From a checkpoint of a small audio-text matching model.
Model: waveform 16khz input, encoder activation relu, encoder depths [9].
Data: 78125 training examples, 9.3 epochs.
Rows from block 3 of the fusion encoder of a small audio-text matching model, named by matrix and row number. Rows with one number belong to one neuron. Each number is 128 + 24 x the weight over its row's rms, rounded and kept within 0 to 255. All counts start at 0. Numbers have three digits each.
After each neuron's rows are labels from the 100 texts, of 14976, where the neuron reaches its largest size: "fires on" is the input token at the peak. Only what is clearly more common there than usual is listed. The data: single notes of 20 synthesised instruments.
# gate: MLP gate (fusion_encoder.blocks.3.mlp.gate.weight, 960x320), inputs 128-191
# fc1: MLP up (fusion_encoder.blocks.3.mlp.fc1.weight, 960x320), inputs 128-191
# fc2: MLP down (fusion_encoder.blocks.3.mlp.fc2.weight, 320x960, transposed), outputs 128-191

gate.666:126132123133092162152138108103127110147145155127127151134156127120101139118142115096153110117127123163100130108146125138108126139126133095138118119131176124102095106101161144143107122102127139
fc1.666:178159129144114160139119155067048151121126125127105106117103093141168171130097106148142149112169148114100117141089171103114145134135184109123124101096124138122158139119091130152121140132142146
fc2.666:118148128141129139097094149080096125134092125111144130146125111138158164098123133166136189160178164117101128167135156176095139100098123141146132088149139140159141135155131131133161095149117107
fires on: ","; "<end>"; "medium"

gate.320:077140142100133115128135101149103089130107165157119141135123126128117101097096113128143114175113129073133129163103091167133132099174133177106151151133146105159126129116132119132119146099103109
fc1.320:116129134168139078145111140132114137147096151133092138145154113116120100144094140127160160154168111146160080108130137129135106118132112127135136146140092115108117128129068114118145164124124121
fc2.320:146116123159165160138143157091131122118117146114091122157160103153103122145133146107113157086094118142126128109176111071150123155096195093128173115113083133136100104165158132120144142121150156
fires on: "<end>"; "d"; "g"

gate.482:127146142108113138142125141151125144117116111124117102151124119107180135195132142102120143124124152066150127145094147110106140093119141140113136094138110124085127159097145120142106145156104136
fc1.482:144094131142156159110128132124126123142128128145170154096154130143054131095152124148111089100130098146109155115139136163140115131136104102122107141154200156159126112137134129131127093152150082
fc2.482:121127121133120146122119153128135140091100098168119143128145102124157084158121117180116152130142133140136148127144085110124143133112127125140152140127096110165147174148115127090104168145147131
fires on: "a"

gate.674:129125162120116134090111176168178114118142087082143132078122156136126163112163151185122148134131111132108165144103071132139111133150105164118132116107139131152138122117171149135100125084145145
fc1.674:186124137114081142115130135122157134120146065119139124115142183164121106106141140146152127150143108129135122123072110126142112110120088145151135097096140158126158125115124107141107122127136141
fc2.674:203138127155116168139139198138115166136102125143135101125127138148104128127126196118149095138126118125125099118072131105131107110120097145134132118121160109101162095135165152134122105148150119
fires on: "soft"; "loud"; "flute"; "medium"

gate.641:124157134137122087109147141139157117122142105153091129148161116148126093102125148109122145146113102134150132136107141131163123147114140130077118134170113120110145118092113117112103145135131103
fc1.641:119107111089152137122151120109142147112138117128101159120150118129157126150125104114106135114129155118096132143132162119148101118141132180149121137126141100116090148146104178113137139094116124
fc2.641:110066134112122115101118107130133091173143117146128155119098155140136131144140090156134173107096083068124105129139115122168145135120189109131147141101136151111133084173132137102148158140101133
fires on: "#"; "like"; "4"

gate.574:134131110103113130149145088076120129162109135160141131114106142128138170096108139126157139074160115118100129119132119125127138149118087144150137111115073142183118116121117121126098120112131099
fc1.574:129148111101111135146129091060127142154118140149132114111104137118136161093106133124154142086165110127108110122127122128120127149129106138154149107118079142185113117136119118122101132117121101
fc2.574:143117136161076114121112129108094125100161131165101127107106111101078118143159164139130143177136140181146148163144143182092130159147146099099112138117095114144134123116100140097160119113146149
fires on: "plucked"; "loud"; "flute"; "saxophone"

gate.157:141158075136181160130136123126161129120120128130177127150145114104138085069135123111159099139081144118124163083119145147108108155124126127112104101136127115133125136126138124141103110118154107
fc1.157:133109131136131129108119136106096142142121145160099118112107121088141140180110110135139152132147082151107145182118131152148138089134162138148133132158113159138122122156106136090116135103103118
fc2.157:111148153105157116121144098115135116091114086119153114102118127174105135097147139128148132130108139113141089130158110125139082132124120119103174098109164107149181159121134116113104085125159089
fires on: "soft"; "2"

gate.579:145130131086094121131141105151172132112125100100110123116156150110122148102158108109151138143131139118178135107128150108119104113103144164130149103126161132084130136130132160117104092121124125
fc1.579:115133147083118118125127152154178097114119102110146139131111166096147154124125111192112155122132138147123158119093147115120147113120136159112154098133165127099159141138070162129139107127165106
fc2.579:139090097131165130110118158134150143133120098142077129121105166094170127119080103147143142129120125121167128080097118107143126127122151142127112126117108096092137160109130105111111129148118094
fires on: "with"

gate.502:131179094135188140112106148165164149140118111117150182146142131124121120103136144075133117145117152132112136133096114164135146154130106132135125118120148110127145135122123104147124120131172112
fc1.502:122085165119082100141143126093109105117128131147106066112111115131134147157126113167122128113143121136145119120148143095103117098120156140130139143137109149131118120132128150101122127114074147
fc2.502:168124087118140139107118118147168154143118135092128196147134137122110150120154166094136092131132138090107115145106116152130125130136130117145131127098134097115157107119140114155098147134145144
fires on: "<end>"

gate.606:075130141130136134124109142123123128131114115159108171095140107136095124098165141124153125095118137160131091142146127100165137121142145153121127124099130176097131114125116149108122106155128170
fc1.606:122149207136110128138125143122165135124130134119126135159137133141124092141153135111114127143187116092155096144124135172173132093124142150080166129093136133131169150146117075132152113153107136
fc2.606:157149124118111141112132143144125069087127122137107154106111127119118124131147107113143118104107132169123126123145127097120123143147138129171135103124123149112115084138124145111118117142141117
fires on: "medium"; "#"; "clarinet"

gate.192:079124140093133100152124119107176141138117131127116085159165149097124108113114131142102110117115135118161141064134123088172095131141120150110136114165166148171129148128111133146131106117148146
fc1.192:113139117103125108136120130087152126114115163141138099139137171148140126121132123160146122118119130137144153107106141124177094110136127159146142102146174160156130144122116104151127103104194141
fc2.192:114125133160168145157133129130114157135124141121099117136113124139115108110099134107145160147192109137102114134130145151132139122088111139147117114089122096086135110121151125138117115111177128
fires on: "soft"; "5"; "medium"; "loud"

gate.121:138144128156133085164131142090092132141138090155128123115160122122123080126105118118127098084138129148076096185117104155146125114155124132104082155095111128188146124144139110093122162138134128
fc1.121:135100147116098153110114102149176141121140179110100130139103132132145190118174113145145156168131151154165133085122132113096124145111132140135186092168159134103102150118100148142132091108127135
fc2.121:178097167141145093125134143120094133173063133168127131144141127129167059099108128141128125112114082107078133130143121125169125057118179132115083163082110121150119119133117114119158137158105117
fires on: "<end>"; "soft"

gate.543:102106160131104129107128171109135088120108111110132138185118174123144116118143114148139097106085078126100120133110103149128129116113143148140141104128077131214130133112102121114111191103111114
fc1.543:141141101131176127136127141132142128127140152135124127133119088144127118130168118126096120098147142109125117128117126134123134108130140117153124149154189118038118132124145120116148114140146148
fc2.543:075151157146113118146123140105106123106145114123127152118131127159082078135111179111121115134124160141102145110143139150112131141144145111089099114105106134165154117128127097144157118128128111
fires on: "plucked"; "loud"; "soft"

gate.263:124148112126158109129103146116122124154133127174117118163116137117153121092119124122177121135099112105139154140094114121126128094132140108139115129155112124150153110145116110107119099141147114
fc1.263:129125132106145126118144090108109133142105141108105137119139119124118138167145139123115126131154136156141085100160148111167146140129129137153158135095058138131128141104142142132131139135110138
fc2.263:120092067156122131107092117153108104135167120173113153130102164138127108127104144105157144140098103097101139055171110119133165101105138160137145096078117129148124080084111130121173126134145159
fires on: ","; "d"; "#"

gate.631:120158157171159163151122135144129142122136134131099116108097146092111115128144145124135138144169092115114110137108120145174126145112130112112147113138093182104154151168125132135112105128151106
fc1.631:117141162151128139127105116125161128135141085126090120127148113119128132128115117116122162130137120139109113167164162147125123124126123137143155136117136172110111088115101120127132114153136123
fc2.631:127115163131092143141177102128146113117150153121066118121092108159119156119168124111128164110121126117109117154100087122123147158165095098144209142100107160109137114121107111109148162112097125
fires on: "medium"; "#"; "clarinet"; "5"

gate.591:108123114132126148109142157166141116140116100105121170155151145151125146072097121141122129112124116108114127099133123145079120115142099105115114089166148086123121135107123146131150120159123151
fc1.591:101101112158135140073119152155149110125085092134131169167141153119147130086096071160115126113113129140116170072115112142104154113131083109118128099150142093118132131119125192163135147155111125
fc2.591:122122155138159122150084098098086142120154134140114126079121118114167108188120156156135141147181144145142103154114111080144147098116114149127120118157111140124146185145125114115115131104127166
fires on: "bell"; "soft"; "vibraphone"

gate.645:113130130101145121117111108126108126131119149145122154126097160165138138126132160094102112156129128125105129131140124096156126136124091118164140072109198167138129130130127127135138113112142101
fc1.645:131123102102097116131136185120128106145129106086136107172141121097092102130157084194135161105133108137157137149109137155120116104137126083116134195157074085122144133124139135129125135160129133
fc2.645:137120098124144125132131123109097108122137096109163094118164170135101131119135138129092137131119124143088116152095153146133123176133132053145113144144120109149135065093156139074086154152140102
fires on: "with"; "plucked"

gate.152:156134120137102130153128118147057143092117101114129135144125148160122153094172103146102169169104144091123158135132126096091119168126116142127128110120091145134102142115110132148136123147132109
fc1.152:183148127135146093147119104136130129124115102175093117111108158193119140082117148134136141077117148146135141136137143079086169143116088132137154121104140118109150129144140166133105165105173078
fc2.152:133149121140178119126094116120138181131106102180135102114146141152134098104133186125137107116137124144149152170094153110128166160124086135156131183146134104122148172116141168101152161111130082
fires on: "bell"; "vibraphone"; "piano"

gate.336:080107091122131125106125159123156111138126103114144122150100117123117141148116118165127128132105109150133138181124119108122127145145124077119167124095087127148115118130161076071156163111126141
fc1.336:125133121118151164104120116115141117094120116159162072139139127108132137166101162129097106128112110176113107152100137134179139163122109122142140126137076126167101121126125132136138135123119097
fc2.336:091116136131086136161097157165182107098136139076104116122130115149143130078118147155131125180132142125126105117135121120128131120152122114078115177141124132087168137120133111119128109140147131
fires on: "#"; "loud"; "like"; "medium"

gate.541:141148108118127107111129112093112137119122112156149128144136135117116102084158158093143106171176107155112100188172126143136141161143101133126122118106081149137137103114112135117123116108114123
fc1.541:132114149145131135128144151163141122131146148112109121101103105138145153181090092145099139062083141122147164072081129123120129105108148126114117134148175115108130170130136087128138134150137135
fc2.541:167131148102137139120102119139111090126149134185127114099157153166118045124145156116153114174158070169116109088173110143138160144131153093152115105122239150094107114140151136142147101085120121
fires on: "plucked"; "loud"; "a"; "flute"

gate.569:103089114124125092085132121117131116097151126119132110117150136096150111107137144120114154155115140080143117095158126141147099120114114157150107078144122110113112103142132134091163132124112179
fc1.569:144118138079154117148129115116092136129160165141142143144098105116126177189119138095125146090118164194163116133112146115163150112160118134157117150140131133112100093142131127103111155088117139
fc2.569:111132131124121087109142110139162097139119124130148144114157119086141097129151165100135138157092192146135143103131117097160123138110133127113095101101148100125159152104134138085118112150116125
fires on: "thin"

gate.260:096113154146127092142104130154141109149120140119146137089105140143153144199137137084151095072134104111121079142117120114155142141123145136110143130084143111087178148115151111111141129115135129
fc1.260:108116155139101106144130128136133123155139131117126148113103116140140133186137116081151113093143091111127099130111126123178141117132135119105153139083143117072152165097162106110147158126136146
fc2.260:124153145132165164144133100111168132097095135137097116137156110110131146112127114105117113154106106116179110154132144105155136159117109139157115136140141119149112094121120161147133152121102111
fires on: "#"; "5"; "medium"; "clarinet"

gate.657:145103159119123118139176156123146134126153160138085142150137146107123157112159094138112102127134129150099092132126124181087141113116078125127121139134107133113135100184126166102119135137100101
fc1.657:164106164150095118110126146139166137136144142134150125122130152136130120101141121115132136109093117156138148097139135121102138138100099124153135117118183110140125153083087134086104118107157173
fc2.657:118112114134117117141135144099165098145146139154141169097125127097142095122117139126168142120113110102118112093139097108117076137103175145113138141120161069100128154109059098145144058150130184
fires on: "thin"; "c4"

gate.635:098121158112082125091142150134147189132147114153130117126121122112096165129131160109117112166176155106131099140120133135124118159112151113115112117116099113080130142133161087133133123143136130
fc1.635:133153187095102135120128131139098103148143126135122129115119114110083086118105109155132129121171145129138121183134152133141137096114146145114131107114120155097131129143170136158151105140129127
fc2.635:094138144137112126151102108136138128129095165128173100128128089135163144107088122163157074118155125153121092082105115115130121163121152116119106161134088148067160163134182136131107118104112140
fires on: "loud"; "soft"; "medium"

gate.675:101132110157078148138124149159171154149153114100128128138120158176114142080082132142138152132115100105129153167084108134126108138148110121113121126124108130117141148197128142138130200131135113
fc1.675:125127170167133117109122164131108142157148150104088111115155132108133136089149147131113152139157074091151148162161137120141114141134155099114116125181154087132126113139148109137097160100112148
fc2.675:113114088146110131139110110133117092144186153105169123132119103126107080166121103143154115142102131134145139105147110130077104112102155152102092158172174156155125169093135138129175124082119092
fires on: "-"; "#"; "section"

gate.167:126152122154143143111114116127120169141141114143148155170116122111152114107175132102109106165124145133119133161125107176070166152129127127122127099132102135156131147078135127144122148121132127
fc1.167:132128132156168127107108137114118175152144119122147173154128125132153102110162155096121107164119152157112124155107113144105155152144116139123118111139101106141143143082156136132131137118133115
fc2.167:143120154155170103116089124117151152098117111139143157130134132185129155123135126141138135148154112130158143128118158143147078146142072152097111141175095124162123143123156139078127103128122148
fires on: "a"; "plucked"; "loud"

gate.490:121106138111091157122121144170127142117104110137133112151138148089172111106108131116116118116134156105138145136145156092114094164137079121147124102151111160082149130145122143103093103119089170
fc1.490:113109127096079155107106144156110150147108129124132113150118159112142132129112136116123131130124119118125111137137142098122091152128090121139129095168144165104131138138112155117093136137065146
fc2.490:122124140071163122096129104115080095114163121104096145137110129160106175147129095134152126165102142139090121111140119142141155144122174129115127164131154127173094104122125111144133118161094115
fires on: "-"

gate.43:166129166173164156116087107165133116091132143091102147151106130133093134110173124089102129134111151127136096117116134171096144145137145149102132144131124144139174144136144135143116103131121139
fc1.43:165124190163141129095112153153132127127141139101101146133108123119080117125128135141123145162094143118147104137087119152111152149137140158163131142107163138153159144105116105142098136123110173
fc2.43:149116107127106094186126134126120146096078103157175124130098162129145093134076145128161150126124113142121151154123131123124115140134121094102115088105151128119097136112120120100162122150100100
fires on: "loud"; "plucked"

gate.430:138112116126109099104124116113163156148135099151112123122160112124138118093118112171098128094081153120170162075129128118077098134137112125131128118139177138149123115119106123129129126132186154
fc1.430:129101122139120105112123130110173157146107093143114127122173111127159103097109100169097131100085142124152165083119143116083104122151124115114126098143149135141123118123139108140136114139186168
fc2.430:125152147090136138148118117140133102120102142141132145114124120110148147165118105100122099162131084141087123149124146160176116127162097127132098120096121149146173165150130108152133168101142087
fires on: "soft"; "#"; "in"; "5"

gate.111:093145160123128120106119138127135094117135098106104123079121107129169147127175147135157132146133129153101116182095155126141118154099103165108089134133163137149114142117107150116162149116126134
fc1.111:131098127138126130118108137176116120131168131098130113156164133158091101142140125130084140132117145138148150077132111122161078123128104122164092090151111125123148111117172162127122114143141139
fc2.111:152131128102131144112157129130123121144104113101086089116148103145111107154154120122151145133127134112111089116132086068141089122112139123169103108154134096162083139130158173114144142115143136
fires on: "5"; "plucked"; "flute"; "clarinet"

gate.562:125152114120139150088149122128149142107130066141149168140109125116140155201159154107125127121108126151147142128146119139114119148154142125127141110129100113173122107103141116165127115106109134
fc1.562:113101076174145128148096173124106152129145141146125120125142116151124137160100120112133124070104160122116165132141145100108129155147105093115127149132128137071139153120118083130095106146151117
fc2.562:092095074187125132133126159147106178112149109137137104145131121136116133121106111139122110074109125125095177151124129097111134140106126083134125118112130154095157135133104095129108131155134101
fires on: "<end>"

gate.291:084102093119084127122143122115195127111111129144139118139137119087121119106097115142111140103135133127139146085135120126125108118157128110136114125178193113170145131135131151165119121108175118
fc1.291:093123096127080129116138135110202132120121119146137124127147120085115121123093127160112147099147132117139142081121107127134094142145127122148108115180183108169127128131154144172132126102162100
fc2.291:127110127066107116140142137139072130146131133128109122147125164154147114138149081111137134132137170128096156108124112117210098135159126169140110135132169155150121154131130133139129139122155129
fires on: "soft"; "5"; "-"; "medium"

gate.478:118124101140098144140159125142117128142111154114096101099117185081139147188135102176147124110141104125114142136145128123114111118122115166121130163141084120113124094114164109121170126134134061
fc1.478:115133154137127090118107114130116113147139115133133106106124094158091140094106146133118163150082170147123112150108116157140122149143123124140120107123165149152149161169111127134119154127122167
fc2.478:157133090125104131149127121158169094163095130107131132092135133076148156150138120183130117138139088120089128108094114111155132110133161114099173146142108118118159099126133129114153105134129099
fires on: "a"; "2"

gate.501:139116113167153156109136179123124129150124133090119123146123084113165094160125136185107139118130090159131133092104135101094113092119120111110142129187138113110112124127107134134089137131117134
fc1.501:129135143179140116098154165141114115100128138115129150121132089098132096145092140170096128131107120164178124082104118095081134111092139124137116129185132162144120148135099115154104120113111099
fc2.501:125131127150113124103116094147119143137122154126105134142076120107074173096130152116134122124138173117075109140077101122122115139106146148149106135099101124151129136136106109162107140120129153
fires on: "loud"; "flute"; "soft"

gate.747:128139129134097128104119126121131121143106155120134134116113158067137119106118144168136130083152104133133124126128131100114113110172110125110156122123113126176137127114085154106075111123135125
fc1.747:127148145104097128094117102124121115145104160153121113122123154086134133079115128177147111096145100123113127107125154110128116128153129115122161124138116120201141128092099139112081113118133144
fc2.747:117131142110140118116103151139125113125120102117118138175156073172118152158133092066152120189086130127145148120147131146181130086080151122129132157107161127133129140130156110137147130120135148
fires on: "a"; "plucked"; "oboe"; "tone"

gate.24:117141173115105084154139128127128147171090120124130132122120092132103124114096076131125160133103138124149132130154134117172119153136109163123147133106100093125171159124133129079186096135113175
fc1.24:115122174153096127138125118150151152141117144131113152119123140143117129071135121087168152140151126128096137111141132106141105151120111115140153127108093145144147132116076107141152137118153157
fc2.24:158162143121147128136143165147146085089163154131130101154114138156163112131118156132114078148126137120102131155134126095162141094086158142145129123126117152095105144120115153138095139115130114
fires on: "thin"; "medium"; "like"; "#"

gate.168:126082143120096159129162127135126122170113110114139149130126156117140129065114106074111131121110132138138117157105090092152101097173091148163118113161136134157132144085130092115135098132130144
fc1.168:093124124128113134126128113132131089134090107116118156133153160096144128117115085106135159096122127147153119150128092106119106112110125134156146119144130142164165144129139105168093138122167131
fc2.168:145129126094136105102140117119083126120119135116100134150115097119081093166118140179136160143112122143113152102146130121157149137112167115119147161154199115165107120147113175105102123103121130
fires on: "5"; "soft"; "#"

gate.187:134157123139123122105105142114134144146140147145125102118089132108046174139130170142128123099075148126161139123146172105124170138100091104124131125143151164114151117117088129143138163160084147
fc1.187:123162153126121112140146144119167118150147112107147127178145114091168155163156157088088114102093142070134168132084140123181153139121124134139127118099104146090112139119108107120152146123145139
fc2.187:134146112118132105111108146135095138124130075162133123124148115086137100164136107142074140142134170140139094155075108146118126114108113135150112145125097117150122113172137123166138123145148127
fires on: "a"; "loud"

gate.523:136131117117130123124128101152134148125139100101118124143110117115133102111142119121109112134111138120092118221127124115120098188134145138137108131132142134124119130130118103132140137135160161
fc1.523:137125120086148130124139106141131141125141125092108109128105117130137108128133121119109139115091132115102114215126109130132109171125138135129127156143132132137103135156139098117126153122159150
fc2.523:141138138131157142114112141150155150130135107116104171165139078137120119109144136101096138116123113184182190088119163151102143123125144086117128058142125147139156132160122150156131144183086162
fires on: "with"; "hum"

gate.408:117128135103137111121117150106191149135131102088126127120128156155128106078150088135109146103090136125173135083123124094133100135088125122126133121130185163103121109099129121148099111140177176
fc1.408:123136139073143122108117142097184151128108084095130157107135148157132173100104098139089120097122160103139140097124141101130130120121127160127119129129171158068129115139096116143120100123199164
fc2.408:138102128137143148138190127174091118134144156145119128135148146078173120121116151128128126079102131146105122104116147130110129098146095106128146080071113119130151145117115145117138101120157084
fires on: "soft"; "with"; "-"; "loud"

gate.555:094098117117126157172149129187103119087059151089123101145155105097126088149135136157135086071107121131133122142137119101115127160098108161090125117139135117158105142109140179127125117116090128
fc1.555:142115105123112118136120114113102155105102138173120142122133150138135144130091136111101162101111121113046166108126130130186129143127210091084159151135180146061102147122116143123135131115146127
fc2.555:144126155154091109130111107132121122128188114165112135083115156133128150113115121092101164146111150121111142112139151157126177104137162146107150163147172145110137137140136128139159151163142134
fires on: "loud"; "medium"

gate.735:096115129099120148082115149127127153144114138089132143134106161104122133156164139134121105163122094163120141112143131171122094139060114140108147115131082131075121127125151150140154122137140119
fc1.735:144105127105138153114112113164139106128156115118102147113152112127139125127121131155114135101124103172156107105144144105128116144109113119150132128162135137139105086086112109125135119106121133
fc2.735:139108099102159164140116124152103110136133149134138135117127114141141139122077139159111152109125097164127107144183117115141137154121146148146108139156136171177089106106134106113101131147115151
fires on: "with"

gate.26:092069130164123133111132138144213107102110094125122131124154125086136140093126112158109121124105115125140113089130138106120135158132096129098120155164148155095129128152129103151122157111136138
fc1.26:126093127154105112120130116107193135133129123089140121137144150149173148114107118151121124127093098173148121093122119114104113126149123137109139153115212122143120116119112161138123157112129136
fc2.26:135123115086095151149123097183170112102124118113118136121104126105165093106149090097103107176126110140134148128146113076173127158110111129144115167101122096117146122108176141141139141119137126
fires on: "soft"; "5"; "medium"; "in"

gate.237:152143153107125169157161134107149081130104082096136168110130122156132120106118161134111116098124090118089129101150159162135145115100118126115147124130082141156157119123116117121110114142136141
fc1.237:093156155113139095153126121124150118142129102100160155100116114076127127076133190157155103125126149166125104115126167136132136162125124099107107116121112144177124110107177133140125111135107144
fc2.237:123139104106129089159101147140134145145181101151137083159130107098122092076116140140138125161107187173145159179124092094127120158159144091122158110148115088128105158122148142111147106119146105
fires on: "plucked"; "soft"; "loud"; "medium"

gate.384:085139173155079123101116127149121136125119122114112103098093081130129089127084127152112112132108139154144122186135131115140132180128121139115122126111198160123120114134121132101114097127141134
fc1.384:175140136115082146139129131117116116139112158174097121159127114153134135172141111149114126142180132118128113152103116106113160141090171123150099172140105133166114129160123094122131087135129122
fc2.384:157117113097128128151155083152128148149104152113124145180123127133156139159150135084144119155134105145136123132112106159144096101096152164109116156177117102107059135148150105137133122121094139
fires on: "-"; "#"

gate.116:093100118158158139088139134112140146128137142159178113095082163106151152164109133137122133123144077079108137142115157154142147163114144164107119120122145109112141097127157144101096118135159176
fc1.116:095131131184106116108119141109115136127114104134103119129101146150169081074055118071119131131185107149125170098162141120116150116114149137141121086133141117101127125120137149147124125130135160
fc2.116:129138127117145109141142143125123150121128111124144141120106159145124169144123133097150122137120114124129098141116141106151119137140167188129130118126098161124113127142147124155159142131142093
fires on: "#"; "clarinet"; "medium"; "5"

gate.224:150132145065091143109123156160152155101107113110124143135131135122145131122104134145134144161096152097162078137146114110104123105126092111129128097101110138082121098089103119139101081127119157
fc1.224:145149144108053114094142124135155155127139138149140107129139170137151138157175140129133149117090134129165103060128147078094109127106145126129152100125128105098137142089104127110153089139096124
fc2.224:156107168115147142179159165102137128129132147129142139129112097087110115078083111128150123152133095127153109185157113116167109144169129100156108100163129155113133106123139112114075116157114175
fires on: "with"

gate.466:119114086119150134124094137106138147157134085122131110132112147109126120117138142125075137160141071123134149134119145123110101133121122159112139122126115142141108134150096135096112154119126106
fc1.466:158120146140162135133120146138147133159118156092119121159083132098110150111112165146119110099133102121108124195122094124068106164127107139167132129104097106162144101140130138117123129143127108
fc2.466:151110153117134126122137114179135101142128105120171124151112095146116099120176141105147138131141094165161152087105132124136159125139134088121089068170127124120139143160108094126129168175132179
fires on: "<end>"; "reverberant"

gate.592:115108118059121111127119134143200149114136114077121136164143135125141120084139154091122147140037116108121120180147100142079107154132160139125124135128134126126119104108079194118138172134131102
fc1.592:127088107060130122118104140116170133138120123091127136196120143106119098091139129113133126158081105096149146171137132126119120141123132158139146124116136140110130155121113145128155149126113128
fc2.592:158182125151104149095109157180130105172139121128072115076120120098115145116143098167131104134110152145133130098128143130109142173079116130089131110123163108155103148123171138140135145158106126
fires on: "<end>"; "a"

gate.705:095100138103089135109155128140144147146111107097145153109140132127117130137085105104081097108156090111138082076121149132129106098113168123136118132139160149130138089103097163150090130135107165
fc1.705:070148135190060129126164132111168166137135130092110117111144098136131105099084100147138108143104106099116085137135125166101172108133143107130125125154125081099132100092161155146104124109111165
fc2.705:145123134140110098185148151167137118126150109134172135122154144137092168155144140123121148107145110145127146131139164144123127135084150122118130118118120161121141167146126121122085152129162127
fires on: "-"; "like"; "#"

gate.393:152118114181082112105128110150137131133148072108172113111121150124136158083169111133146108121136124097144134102141103133116089097121062141164120135149100122133144120132117129115140166114092128
fc1.393:112123128157122118121117099154172135132120128127152114141133138120105144089151133131125099145131122119116119140114093122130109147130082155147140130161115131125134134099147098124120160119113140
fc2.393:165133116112113174160083146124138144114130150177104093136129144134126086148141118112130158128145139107085127136098088123157141143143177119119139121121134160124094151131128139143139098122106147
fires on: ","; "a"; "thin"

gate.410:114129142084158106099126082134189147128097184119089131141134118140129109119144131133095130164117159158131166137138133098123091106140166135136133109194130125124115103121164138145135130126181184
fc1.410:115124129192149138160131159137086117120168102156156124135108133150126127134134148121146092116132122107142102135100118155125149153154116111136121146076086144122128147130109101113108159136079056
fc2.410:113136125125114120120144115133126132107137128126151109131151110141096119142115125100113137128121122063100128122143138150097105133166105135135108194153158128153169154150147152126111142116153146
fires on: "with"; "hum"

gate.270:108134170135108118133109150147136150115126104101113172144115142097148133100159114160145149132126099121149144141082130111084115101129101138137144154109166106073114104119091130128136178085103083
fc1.270:135147101141143157134135105090092130131148152145113103114097090140093124137113190084119118114153133124104126140135137144159137133128148134155120127129089141146141131149175102150119099115133152
fc2.270:100130126089121129112146124081081112147157123097132123150107148130138108107115117139081149118111104122127131136156115144099179138133116153154150137088107131180102075155139155127143134115154179
fires on: "with"; "rumble"; "quiet"; "string"

gate.241:120123115159145163106133148114158123099114128133092138150123084186103129096144136164106151144172098151142137100151117119156135138121142128121160169177098126127119121121136128125077124113111150
fc1.241:143122112151140125104135130126150133099131120134078145122121091174091100078150134145116131141095107183141138098144137105157134136087113144123143146150111152170125122123119115148105112130149152
fc2.241:083113111144129120177124130122115132143074130105145141127143149104147138141116109118131137125101163113113140155134135147072151080130138107125123139081120108144153126126115135117149125152133131
fires on: "loud"; "flute"; "soft"

gate.115:100163112140100148115123147113141158126146116079139139167113149171095125155189161164161092158099078148102114102120137124097139098125101120088142141097074135153139106142139155163121088115154135
fc1.115:096113129147126161102130123120120125118137116107133134126145149129094106154120154151136117145051073179116145108144138123138129122113111122119121121099094125173145096130113143163144128121134150
fc2.115:131138090116131114132146110100136103151167106173137138111116106118137165114127139097133155114150108184073145162164121132118124182125066123139145101101107114114090132112109132103122133105106081
fires on: "plucked"; "soft"; "loud"; "medium"